From a checkpoint of a small image FSQ autoencoder: decoder norm groupnorm, 0.9 epochs.
Rows from block 0 of the decoder, named by matrix and row number. Rows with one number belong to one channel. Each number is 50 + 12 x the weight over its row's rms, rounded and kept within 0 to 99. All counts start at 0. After the name is the row's rms in percent of the matrix's.
# convs0: first 3x3 conv (decoder.mid.0.convs.0.weight, 256x256x3x3), inputs 117-129, a 3x3 kernel for each
# convs1: second 3x3 conv (decoder.mid.0.convs.1.weight, 256x256x3x3, transposed), outputs 117-129, a 3x3 kernel for each
convs0.190 102:44 59 51 53 73 45 36 36 43 54 47 78 66 56 47 39 54 51 39 67 73 64 63 47 56 58 56 52 40 55 61 23 61 65 39 57 61 23 53 51 64 33 45 45 36 56 53 28 43 34 55 60 55 42 61 33 58 47 33 31 52 46 40 57 65 50 71 46 52 39 39 41 34 57 64 45 48 53 48 49 56 60 33 43 48 49 47 49 52 37 53 41 53 51 69 46 63 54 56 48 50 34 74 39 47 49 47 35 43 66 48 53 50 47 53 39 48
convs0.191 100:51 39 43 54 33 46 61 44 42 52 55 42 51 41 32 46 38 56 33 46 57 53 30 39 32 57 37 59 32 18 37 25 40 67 71 48 59 49 55 39 29 38 44 49 34 63 64 66 83 41 56 46 28 57 67 63 60 43 50 43 52 54 45 65 32 73 30 50 67 62 56 58 52 34 43 50 49 60 47 43 51 55 34 42 37 33 53 48 54 64 45 35 56 32 56 51 59 53 67 42 45 44 43 51 50 46 60 41 54 67 55 41 33 58 43 37 40
convs0.192 101:49 59 64 48 51 30 36 46 41 44 69 52 47 37 40 62 57 48 65 41 55 33 52 44 43 76 53 43 20 49 24 75 32 58 61 35 42 64 62 27 36 54 47 28 55 54 62 46 38 45 41 38 45 56 41 28 57 25 32 41 55 65 47 52 65 60 38 46 46 31 48 43 43 70 77 50 63 49 55 46 60 40 54 30 62 48 32 41 64 36 38 99 61 55 61 49 51 50 15 64 49 51 58 59 47 51 56 45 47 77 58 40 60 44 56 37 44
convs0.193 115:58 51 60 34 52 47 58 36 43 41 57 50 42 35 47 38 46 48 45 49 42 41 47 63 56 46 41 38 43 69 84 43 55 51 40 40 44 46 53 51 48 62 51 33 53 49 52 52 55 39 30 52 40 58 47 42 54 44 54 58 37 67 66 35 50 67 34 42 61 40 40 50 53 45 39 31 51 39 50 43 54 52 46 42 40 52 26 49 61 36 57 75 45 36 37 68 52 39 49 35 58 54 46 47 68 41 30 46 71 37 49 53 90 41 38 49 48
convs0.194 106:86 17 38 30 78 41 48 38 48 70 48 69 89 52 42 55 33 38 61 30 47 59 45 64 68 53 37 36 78 34 67 34 49 65 42 38 44 57 39 47 50 57 55 63 53 57 69 44 40 42 43 46 50 29 34 52 59 55 35 42 37 48 40 57 77 52 69 67 70 45 49 52 58 37 42 34 45 43 50 55 40 70 60 36 59 60 53 51 66 34 44 20 47 47 58 66 36 28 44 56 64 59 48 47 54 67 39 27 61 38 53 43 58 47 51 43 51
convs0.195 100:37 56 48 25 64 41 66 60 49 44 52 44 60 68 43 54 51 40 60 67 36 70 48 39 50 38 46 50 46 38 92 61 48 45 43 39 31 69 38 45 57 38 36 41 48 29 45 49 44 63 39 58 50 42 44 65 32 50 50 52 56 46 44 30 61 53 31 48 49 59 56 38 82 41 47 59 56 47 63 34 25 57 60 39 48 64 59 46 52 43 58 38 20 55 52 37 40 73 42 43 56 60 46 46 29 46 54 44 45 42 57 46 48 39 31 59 44
convs0.196 100:53 57 66 43 44 57 56 44 40 22 50 58 54 51 52 56 68 58 50 39 38 63 46 29 59 57 29 18 39 42 55 52 44 45 34 22 45 69 51 40 44 54 55 55 36 42 29 58 35 73 54 47 52 53 45 29 28 55 69 36 63 49 44 58 62 43 48 39 33 42 27 18 25 51 59 47 66 48 66 65 43 46 82 33 38 63 58 65 40 56 22 70 42 71 77 45 74 40 44 50 52 49 37 61 62 69 60 39 60 45 59 43 64 54 60 61 40
convs0.197 093:33 54 57 36 39 54 47 44 67 49 54 41 55 61 42 29 32 44 48 41 57 36 69 42 44 32 60 41 54 40 46 57 63 41 45 51 61 46 72 61 44 49 48 53 40 71 65 56 59 55 36 49 41 44 41 55 45 52 53 53 57 41 67 71 46 49 37 60 67 54 53 53 44 47 39 69 37 55 60 48 39 54 46 35 45 70 64 45 55 43 45 41 54 46 60 36 38 35 58 59 57 43 53 74 69 42 45 30 44 36 51 61 46 53 42 43 56
convs0.198 100:41 57 45 40 60 60 51 63 51 61 65 39 59 53 35 29 55 44 37 55 44 41 57 56 52 72 31 55 57 30 44 74 44 36 47 60 68 61 60 70 44 67 70 54 57 66 42 41 47 41 44 65 33 50 66 56 52 70 49 39 61 41 59 57 60 42 55 59 37 32 48 56 40 48 49 47 63 61 26 48 49 83 37 29 33 42 52 53 36 35 60 37 64 45 47 46 41 36 59 42 43 48 60 46 34 46 42 51 55 48 59 49 33 53 48 52 71
convs0.199 101:40 41 38 58 42 60 61 46 62 53 54 52 56 38 44 64 62 51 58 68 55 64 90 71 53 99 42 42 73 66 67 66 49 32 43 51 56 42 51 49 46 67 62 52 72 45 46 35 83 31 40 63 63 30 58 41 61 37 35 58 39 63 78 46 50 64 63 66 45 51 22 57 52 63 58 34 53 47 50 53 55 52 69 55 61 50 62 32 44 53 57 66 46 41 47 42 55 41 39 60 55 62 55 44 30 33 50 35 58 57 57 62 36 69 50 53 33
convs0.200 096:44 60 43 53 47 28 78 57 35 56 43 37 45 75 45 60 63 60 64 60 55 80 42 56 56 54 48 54 44 50 60 71 56 58 62 47 37 52 61 57 42 50 72 65 41 58 43 46 50 33 56 52 45 70 39 32 61 39 70 55 43 68 47 42 63 53 51 56 58 64 65 54 39 43 48 62 52 74 53 71 41 53 37 56 69 48 20 45 66 57 43 43 36 49 31 66 32 52 62 48 46 56 46 36 48 46 44 71 48 59 60 39 49 55 59 43 37
convs0.201 096:26 47 65 49 60 62 44 88 50 25 51 43 64 45 51 72 56 22 41 43 35 34 46 50 49 45 47 54 29 43 61 51 63 75 40 40 31 54 52 40 44 49 45 44 54 23 72 43 28 37 47 50 65 62 59 63 70 52 67 77 67 76 96 55 42 49 30 62 54 41 49 67 53 45 47 53 52 33 39 39 33 53 56 42 33 51 70 40 61 57 57 54 46 43 47 75 77 56 62 51 46 39 50 45 45 63 54 59 48 42 53 45 44 75 55 44 56
convs0.202 099:30 49 42 41 66 47 63 53 26 71 34 45 47 54 36 74 58 47 48 51 40 51 20 30 33 78 48 69 57 53 42 55 31 66 52 58 39 51 34 60 57 47 36 46 29 36 49 45 62 48 26 15 57 30 62 46 55 42 60 65 37 42 44 64 46 30 41 57 53 43 65 44 55 50 37 54 45 63 65 50 58 57 46 59 42 41 38 70 48 41 60 61 42 35 59 66 62 34 42 53 47 58 71 47 43 28 59 68 45 38 46 48 59 62 55 44 48
convs0.203 099:56 41 57 48 73 58 32 66 45 49 49 28 28 55 53 52 39 49 66 38 41 62 60 44 37 37 78 32 65 53 59 29 49 47 31 37 49 44 41 43 60 42 42 45 48 66 63 31 36 66 79 65 45 60 36 61 63 59 70 44 43 42 57 38 51 52 43 61 42 34 49 52 44 53 54 49 47 40 51 57 40 55 73 30 50 20 57 43 47 50 69 51 51 53 50 61 59 47 51 52 50 44 44 68 48 60 50 50 37 55 41 52 65 40 40 57 39
convs1.190 107:59 48 62 49 63 42 74 42 38 49 22 23 30 63 51 34 48 30 27 50 49 44 88 55 47 64 36 36 71 32 33 53 59 41 43 53 49 34 79 49 42 60 69 52 56 55 45 54 57 55 42 44 28 43 46 64 47 30 54 43 45 61 70 56 46 60 51 33 58 48 56 87 46 50 56 34 53 43 56 37 54 58 51 71 42 62 64 36 61 56 63 46 41 58 40 33 61 58 42 72 51 39 70 46 36 43 64 30 50 53 58 63 44 55 55 53 63
convs1.191 085:60 54 72 64 74 61 52 36 61 56 54 54 64 70 40 47 31 53 35 36 45 58 57 49 33 32 60 49 63 47 47 41 58 44 67 44 56 40 57 50 57 71 55 44 55 53 49 55 70 71 51 58 50 38 54 70 47 54 48 43 53 57 57 51 44 53 48 42 53 43 57 46 45 47 45 35 51 36 45 32 48 47 63 59 67 43 58 68 79 60 54 50 31 50 24 51 49 42 45 58 59 38 60 55 42 39 36 51 46 55 40 68 58 59 59 37 47
convs1.192 109:40 70 60 37 50 48 34 47 55 37 46 48 45 52 61 51 45 36 57 64 54 70 58 71 49 38 49 31 28 66 38 46 57 58 70 47 56 62 51 50 36 49 58 50 52 48 59 54 70 53 51 26 32 51 50 71 52 42 65 48 44 47 53 35 24 52 50 46 44 70 61 68 64 61 59 64 57 57 62 41 61 57 47 62 37 62 49 45 51 52 70 39 55 52 30 43 55 33 50 57 56 58 65 36 46 43 40 51 43 53 60 66 66 42 40 57 65
convs1.193 126:44 46 43 48 44 59 52 45 66 69 66 61 76 61 38 54 54 27 47 51 35 49 48 64 45 66 42 56 61 40 55 61 36 61 38 43 47 49 53 26 19 70 61 44 53 46 31 43 63 35 40 31 58 47 41 57 33 27 62 31 53 80 42 46 41 64 31 39 49 40 44 38 42 53 61 42 24 53 53 27 55 58 59 52 39 69 42 46 59 44 55 45 48 63 34 56 38 34 51 57 63 57 63 50 41 48 28 56 53 55 48 50 69 39 45 48 52
convs1.194 125:72 40 32 63 65 58 60 63 51 56 51 43 41 25 42 45 29 42 48 39 62 38 38 33 41 50 74 44 41 37 40 46 60 52 60 54 50 31 63 22 42 57 48 49 58 55 78 50 68 59 66 40 26 55 62 24 21 33 75 24 46 62 62 61 54 59 45 45 73 54 55 40 65 59 45 37 39 48 50 68 64 52 61 49 43 65 18 41 54 31 59 61 47 75 42 42 71 18 50 60 60 52 70 38 59 35 39 67 46 49 66 49 48 52 70 42 45
convs1.195 101:57 41 37 56 80 55 42 41 67 42 51 58 44 34 63 33 16 29 57 57 50 48 49 39 48 56 74 57 51 40 57 42 55 60 29 51 52 54 60 64 26 34 69 39 66 60 27 60 56 35 54 59 32 40 48 40 13 51 66 49 60 81 38 49 53 55 45 56 48 50 37 21 65 37 33 49 33 34 52 45 36 43 48 68 54 52 55 37 55 38 69 32 64 51 31 23 56 35 53 43 40 29 37 43 51 46 56 46 39 47 40 57 31 48 41 34 23
convs1.196 098:62 57 57 34 11 32 51 57 51 53 53 41 62 39 52 72 33 41 47 33 36 49 73 39 52 60 49 47 50 57 59 55 78 50 51 49 52 68 60 62 61 44 48 53 55 64 37 68 61 41 68 48 57 56 22 36 42 41 57 50 32 61 58 54 69 48 33 56 27 48 50 53 79 57 42 52 49 68 51 68 34 31 47 39 44 44 44 42 35 46 53 40 34 67 55 24 46 26 37 53 31 55 48 25 38 38 32 41 34 64 56 42 39 54 44 52 38
convs1.197 097:47 55 67 49 62 40 51 60 52 73 49 48 48 39 40 45 36 57 33 39 44 50 60 51 46 44 46 49 67 31 55 39 75 69 53 50 42 47 59 32 42 68 48 41 52 57 44 51 58 32 47 65 54 48 55 37 28 50 52 29 30 53 57 56 58 51 42 59 75 46 73 24 51 45 35 45 42 59 49 35 45 47 68 72 39 41 56 59 55 47 47 64 66 70 53 50 59 29 39 68 47 58 56 60 29 51 64 29 57 49 52 62 50 41 52 46 55
convs1.198 090:50 56 63 42 45 58 42 08 41 69 54 37 49 31 54 45 55 47 45 42 47 51 33 39 44 45 48 50 56 53 51 37 62 53 39 75 52 36 40 27 67 59 39 55 45 66 53 66 72 71 57 53 65 47 58 64 48 36 34 38 46 57 38 60 59 61 73 66 45 82 58 48 54 62 55 64 46 46 41 42 46 43 31 42 50 51 54 38 37 36 57 53 46 67 67 06 83 56 61 52 40 33 52 46 59 61 60 40 37 53 20 46 43 74 34 32 54
convs1.199 091:57 62 48 62 59 45 66 38 48 70 39 45 67 38 55 47 30 31 50 84 62 38 75 74 63 50 46 51 17 34 25 64 52 50 52 51 34 48 33 36 58 36 29 46 44 56 41 29 54 60 49 52 54 40 40 41 52 40 65 53 66 61 53 44 53 57 27 73 50 56 34 53 45 56 38 43 35 39 51 40 53 51 58 42 74 61 57 42 49 38 52 39 46 68 65 46 65 69 62 58 33 41 51 51 60 65 66 60 47 71 35 50 55 58 63 50 55
convs1.200 099:36 60 66 56 54 52 48 61 51 63 50 62 42 33 59 35 48 33 59 39 36 23 52 39 60 35 56 44 49 39 66 51 41 63 46 36 42 29 51 42 67 57 64 43 56 43 48 56 59 26 48 35 62 42 67 59 45 55 33 45 40 69 57 42 58 45 23 80 52 45 42 57 51 57 63 49 51 52 57 33 47 32 53 56 53 61 51 67 46 38 46 56 33 78 26 39 68 32 48 59 38 53 65 57 60 45 31 53 55 73 51 39 57 54 43 45 53
convs1.201 101:47 31 62 52 47 52 49 63 68 52 49 51 48 57 55 28 36 38 62 52 55 56 66 49 48 46 37 60 47 52 53 51 37 33 43 82 41 43 54 52 50 57 37 43 43 48 40 31 40 51 54 55 54 60 46 40 43 66 54 48 47 22 31 42 41 54 32 33 56 46 52 59 67 52 42 65 71 45 34 63 57 59 41 28 45 45 75 64 33 55 45 52 37 39 54 43 50 58 41 56 46 44 45 49 48 51 64 67 51 48 67 51 33 57 51 50 57
convs1.202 092:49 63 66 42 55 72 38 47 50 53 47 48 65 74 42 47 58 32 74 64 59 71 55 41 44 58 66 32 35 34 34 43 46 45 41 49 37 27 48 38 29 43 55 48 40 59 45 25 50 38 49 28 65 40 63 65 41 55 68 22 51 61 28 66 59 78 36 45 52 60 52 63 58 59 46 72 58 60 64 55 57 44 62 43 51 58 66 59 51 33 49 52 46 66 57 44 59 54 54 41 74 77 47 49 54 49 46 56 60 38 37 44 49 55 32 41 36
convs1.203 086:36 65 52 45 38 43 34 48 59 37 43 45 68 57 46 54 59 48 60 63 58 61 61 68 71 66 49 37 45 43 44 49 66 53 77 47 38 53 59 31 18 26 54 41 32 53 35 41 57 35 69 57 36 56 43 65 35 51 29 46 48 52 34 49 53 45 55 43 23 41 43 44 35 58 52 59 51 45 50 45 65 48 58 54 58 41 50 42 40 24 48 41 50 65 25 50 62 61 52 43 57 32 45 41 50 61 47 44 69 42 61 52 59 43 63 56 47